From a checkpoint of a small self-supervised audio encoder (BEST-RQ): layers 14.
Rows from block 10 of a small self-supervised audio encoder (BEST-RQ), named by matrix and row number. Rows with one number belong to one neuron. Each number is 500 + 50 x the weight over its row's rms, rounded and kept within 0 to 999. All counts start at 0. Numbers have three digits each.
After each neuron's rows are labels from the 100 clips, of 14976, where the neuron reaches its highest value: "loudest band" is the band of the loudest frequency at the time of the peak. Only what is clearly more common there than usual is listed. The data: strings of digits, spoken by a formant synthesiser in many voices.
# fc1: MLP up (model.blocks.10.mlp.fc1.weight, 1536x256), inputs 64-127
# fc2: MLP down (model.blocks.10.mlp.fc2.weight, 256x1536, transposed), outputs 64-127

fc1.633:546530480521496532518505431488512526524496539498468460468429534571367505511407487507446426478493474507495479523526455424483499524574537549517515492574426471579459567408495519408583507544415497
fc2.633:486471500506510415502490505494569400582464443479623532486507501529447387549504506538516586504450524486552528564458558496542437459542478558432507512546449505460542499505423563383481491488427557
loudest band: 4000 to 8000 Hz

fc1.659:495475468420528501438435591458581470459556491517429528551531477484516405479428546482447451512500415525476466525495514530608464554519491483477557538514486513458566552578421559486531444472569472
fc2.659:489516516523541505505551542524494456525457547455576529601432498534515569564538514539502538541473382461530530453485527466546485428487436559502477503492563531455412520534474557482414490520480598
loudest band: 250 to 500 Hz

fc1.734:544476500450447518611468522517438476535498438510448487470448549492595546519484548477394525456460572535540416449435549445462416537565495564460513590443522491464545509465531471482517392505454484
fc2.734:508560537460456437532540476559436490556629570394558452510540513457476591620495506415526543507446507489456519442508507547524516502431547572523532473564537509519481507502565431492502468451517479
loudest band: 4000 to 8000 Hz

fc1.17:560448514528495457479529511476501513542546599565459508515500527600521471417472454495430589569528497531563513508617505558459550489412580509533486545581413455480470585505442541475368558473554522
fc2.17:512474474502456486556455390467471424484380479463477471509519522481475411462454493557511467460543572497460504537479520477529451476546542410470486572561438477508582538493530351526582565453507467
loudest band: 250 to 500 Hz

fc1.100:412524378538499421576438468535585468470484532453481532515417487471497599426436561461505569547460491582511511490499417465406539443521449528497506567472521481486639469569478459496473482604567564
fc2.100:471508581435454536434418543437450502513451551491483555489521479510515465457521376478509472560426515521453489519527524467523496534559577398533529429608473558422469497495561499527477448515568526
loudest band: 2000 to 4000 Hz

fc1.330:479516494524432460440559588544455465470456564500511465431540486489535366528400461432478603602504480409473492513507485500469492497542490559512544530426474497445493564575547514514486459513497574
fc2.330:492502534562554583509482491464510509530531488496501573401494533493528493493546422539463470527489501532387662478546489457513563427507561495565400461512530418520492455490550384472500508579441448
loudest band: 4000 to 8000 Hz

fc1.13:497495539475526589517449493577446494530557578464540405526529514386524516574450461538485499447524478461529515467477501461442444505473441525517497437540529534437518452495476463471455422526508673
fc2.13:507459444559523525405527404570553430482443485495501478486500522575348559505465586415467549528504617490426482519493446563472498569457474462530497433483531411442489480462518525436502541494453339
loudest band: 250 to 500 Hz

fc1.482:524540507444499471512464510494543461472501488511511416434531482429467510510490448464520553528555493524486473453554534506492544538534530484491519490512481534467428548512523447439578477524476471
fc2.482:499485469522466463574582563497515408447474595505486482469459511473507509521592565514468476505560512450508466537496426472456573497442445613583381443504428532545549507618529484458505500527492562
loudest band: 4000 to 8000 Hz

fc1.143:394529463474560521501441427518547437474489493415405478429491479489521461527527433467508419550481544498550500519553484510445418513508447377453615546475521474525514562532517451654529465477508491
fc2.143:449504429506446480483501497609436458541521434613503506435522559459469412456448513498484394558502429519510565543514481487506463375465535507466467493528471504393507514530521581585489540544470494
loudest band: 500 to 1000 Hz

fc1.535:428539566428523491483472457430470463567467475588514581534566577486424474544479548575459607549402530471521462517450527500462482504613480465576479496572434491497535505557452514475498490475497616
fc2.535:410443521472454456452450451533521520495427471533566610506581379431441476529492595483498485516542529598566637496479511504472558493474503455542533504516499555502493466446583501455543463449510425
loudest band: 500 to 1000 Hz

fc1.586:543574476591431547532556584471531490443528464514589530526458498408448484614458516458504520483616439568480457528527431455532570455518573444380473517465450479560563555517491533472447458604523406
fc2.586:585434546477503454564457468393540350603465423632419534575493608522415524531498459428469534508512424520481431503471472492499516591554479566541476374486455422572463537475423416538470470578520505
loudest band: 1000 to 2000 Hz; 500 to 1000 Hz

fc1.177:493529537471475511514420451486563405501493473436486367488408611616527454485491537379476526504546530511553507554512471499412550486587524445577567535429425453533472534441521502468445522542481474
fc2.177:539513539571480516554454534543493603502463513510529530567508516313431527511471502489541501426450469480478409436467417493562547562519507543542396570567493525566532532427483558476408456511410389
loudest band: 500 to 1000 Hz

fc1.762:539528485470496548462466483596488561463542530525493527566463559508593548489441430496437558528419535595476454544508431521516507532484512480489553410505502511453529496468538525480465464524467569
fc2.762:576508464557530465486541489508433567479492550437452588484514527587553512489477578533435475597500441546499523562541614434498542456567453479468469473473602505551489508493537517457509538423463500
loudest band: 2000 to 4000 Hz; 1000 to 2000 Hz

fc1.495:403546493591477461490520529581572456536506452376436520576552510491457439438530443513528541451517531382554517463497480500417502518409417435474457512512476558475480503540465446471468519471456445
fc2.495:578531554487529484512535530452563489489438503444511482390503497554536465454451519462596501482510494602543601507498503507477575504549423478482531523581563458427506531412561505550547404502487434
loudest band: 500 to 1000 Hz

fc1.520:474526536541487601524490512459528448532418482530541510554543436482515619475481601502537566440525525518489428482478459525525395464604496574516618514494463512518494538416511549512456564612563490
fc2.520:527427431551518491538493487526512538485504416613534535564528480510479495421391504501500492554486491509454446596527459530520537518448434453523518476488416511473555529389475509491465515422430428
loudest band: 250 to 500 Hz

fc1.74:445479510509500476518617610587526466477519525388562518466479411475508515416490441415508533516437524509524497513506433534468556464482489526540470393377491480521525392494543412523538483588487539
fc2.74:481458499494501513520519449443472565506525546499626494432526467519481448562514405515519507553504511531472678497405435442451516508542578453506446424439504406449453485494523434395468488488484510
loudest band: 4000 to 8000 Hz

fc1.614:518564509406470523492478579580523504515496438456547470463453521520471502410563441438428480502407528507456480435404491630522459502467429438500554550485511473392503517535498625414618535522493412
fc2.614:485474486471495556465483461443431447521542508521502447532449480447445409584594534438523434507524449457454526526546511402523507470497481409489454576435601557465494498452576461456465526523429486
loudest band: 1000 to 2000 Hz

fc1.307:507544550432462456545563494429449576492486537478646438422416469541561476528562423488420514461434570579528499479514537510559538486425521475545537500439381452528440513474548502431526493492480482
fc2.307:532396530585462570503469466448523443497467470465391450402475529432435510553585498492389506438412459432455633533455457488493407435499536463593499516522509494433594492473547472549440551477437418
loudest band: 4000 to 8000 Hz

fc1.515:455483541500455496453515525550501422516456478494503486512508574422524489516476552430491603485531444445475481464521450413523535430464457498559505467467463462542568509496477530533459473539549427
fc2.515:519398460504444498521551457409593441434478494521417520458442543544535529469529475507464522503495517441512509509462558534517452587437521438614375568520482424491504469509484527553435468505410458
loudest band: 500 to 1000 Hz

fc1.202:448578542570397430444471555522494506452412556535490541504454457474471472510469509495455515644546542561543551460491408502579564602464584522486517551422507509509381566434466433486443519545449403
fc2.202:534524538470577449460613440426515608508561505509445499498559482500502472565621527529593481574567444491577558461527570564465481504558474482497529474579453497477487523448577497447620571459532505
loudest band: 4000 to 8000 Hz; 500 to 1000 Hz

fc1.432:457475446521568455535524498515446532548436412476485514412450544466437511484570437498553447476472381478474477557499441430517559481560443458444486493442527519560530456447421521458484469364377515
fc2.432:545518516453498535405464552512439469498577488472463461463413636457555547512521535511464443498543525543479611456469606514490424561472518515469583498552515551550440475488523478446417555455456474
loudest band: 250 to 500 Hz

fc1.311:463446470432415486540498473546517543462550471475394475519517473463438585485441501479528437513585410529547489443578526528614487533430587570446544448473396436525561465524469587561406436562547503
fc2.311:567559553440541450541490597491640510415494454543438485451490519574425444495583576520484474445491552450480456541470561474345427510527498512488483496537503519458526469518565422482526484510452481
loudest band: 2000 to 4000 Hz

fc1.702:460424568538529496533525379498544546466455507517486528539472498524494519501510537545552524508532532486419598472531433552429499510451498527475509512432471473481489443560457438480550546486473575
fc2.702:452466526530477515422498512592437531495548405544503428512503612473525419425504519497517499479528564482512504537528438478477499466504499499639453445518441441464549424463509488411524503525463492
loudest band: 2000 to 4000 Hz

fc1.51:450495600481546410497398567444420506470380465541519478422466568450463556476530445531560606547499482493547470576516562603608538495494409483498465417516501448536452531441444533430502504472439502
fc2.51:541494440493496492470514564470559461438506615441596546532508432518475560495596560424527392488489516568510678431463557478444531556586528548484457594523481451489452473518508404400499446500506462
loudest band: 4000 to 8000 Hz

fc1.426:533518535497438563414453537550583513463442511483451462456419432458475496470566444557517495561525472565596507538629493522439521493531523496459463489584518534526524452471485522482518526534524571
fc2.426:507575476495541526530537617423515491533539617422449473502489543453501494431451488564478517502455506493462556409459488479440437524530506531421550468481450600504494431564591590487596413574518528
loudest band: 2000 to 4000 Hz

fc1.392:514478487510553558453490529486548446523513483463531442534442539478451583389520460485443472411513433411525510562534480435444530443513431433502486494534536443428488514530503436529492544566461462
fc2.392:584484454467451448541524487437537481458463398448497564463475535470513470584488564549450465495453444582424614439441544431526547540557493351468588548559549547561533574476502543594610552516555494
loudest band: 1000 to 2000 Hz; 500 to 1000 Hz

fc1.179:420512414482468504533480529492477460432493481546522595491468389455468586492437541537544457521553421521494649531550491517444472480553546539526575527451478480557558511409544473542569448465540515
fc2.179:540482590498470571496439547473506482524539595452401574542556577523513558415451483511483548470475516536571430550555534459546488572570464529538435496486484504454472547515538524472611441564518491
loudest band: 250 to 500 Hz

fc1.738:371472510527452496504492501516526431477449497543527475478539449381547454597516437566578490511510506453485465506577478436525555494524516508465433491379530525566491523493417517552484443524505429
fc2.738:556468461502424533489467474468573454484498392354473479453599480593491557493558537468464442465496471459540529413389446441448521583514487475506455515518542464450488439510527462463577491522479477
loudest band: 250 to 500 Hz

fc1.481:463395463568564535508493449459459476495465493504555425537558603531578427537452444493464460496396560457519455468432474444503461482482552516524494397409476466433502574438486459524574498530473558
fc2.481:465458511453434432487498469519473582446519609554519456432568522489431570470504475445460522444561587549558498425517436463454553539448469568583451424527441403577550528556530493490522582482583503
loudest band: 500 to 1000 Hz

fc1.539:499531516462449431540510558443507514493473536553503486513427433572544489458475584414460575512417438551531503503578578613460447537468431509494514361466491432474458551439562451454573636485452456
fc2.539:420525479520507467571553440544460575523537503454521449470548570413517581477438526482462491485448476485465560440498540480465540516473394460457523454370476529480563520478627493471444503527512412
loudest band: 500 to 1000 Hz

fc1.147:532511381495451488507530449420447547484450533458413516514573486453550467531495427474422558454483478510493476452506484487457386525532532503534493437498542523503528475468431525559513426533495450
fc2.147:523509550499521455501494438460557468437475440498507512512516556543493538454539475445442384551499530527459544449569571460606540554466462493453519482460433503521438436424540411534445521544457531
loudest band: 500 to 1000 Hz

fc1.168:514495539534567466481497486355537556526474496508425525435541465490506631502456491467477555512451585515553532530500468457476445544500512501462521579438490425491512473544563438503468514502412531
fc2.168:492444420447514480387537524604451485472575603445486394528607525500425489402511501526621556544573592467493515397446488528486513507440567472509452470580423472532584515491505430407576506494560385
loudest band: 4000 to 8000 Hz

fc1.44:464596420456482450484548554461439431524480449466509567516471512559475554443448440463565472560506533449534527463515451527471509475543546512554475484433462517506471567549495479574500544535575502
fc2.44:586600575516546502558536483347524549526506419501533479459489493500508400602592550514476461500466496556489529443463523402394480431580478390511490341516502529498501509518618520499517526463431515
loudest band: 500 to 1000 Hz

fc1.178:502598548528526505532461489481486489427465496497430497427444506451536450534469475536497506499390498561514470502543534519447586491527441475476506530509506443546550543536515514523504542427455549
fc2.178:540454383567468434454578540474534520562522552464507466517420531490472557489496512431474504558515429546433594483470565509505472549493432517508451579429483498466463493610437454474526491484500430
loudest band: 500 to 1000 Hz

fc1.573:522485570354483448471469503559459460422455452499433474511463530554496464510493483533597484480549531502596413520444446485472430488533561520415456566478485473525519512427486459490468475487554607
fc2.573:540510468589569448532462458482520584513495503484631618474467457502546552450481500464497537550566603459613537486502421508513487467551514486500563504481534508474579491503489417453601469534491468
loudest band: 4000 to 8000 Hz

fc1.365:505509487514419504500475528507456483475565519460488512503511445483575556505502420516555619475520389462484542472576541505521496527461495398446492497503531491532472491491427445520396472445565490
fc2.365:552469546456493451513487423523486541327541516373486538493540530564519492463626480491451454466474522551495515518587476527541503656457550502458512495528512414445513536592552516439466506568413519
loudest band: 4000 to 8000 Hz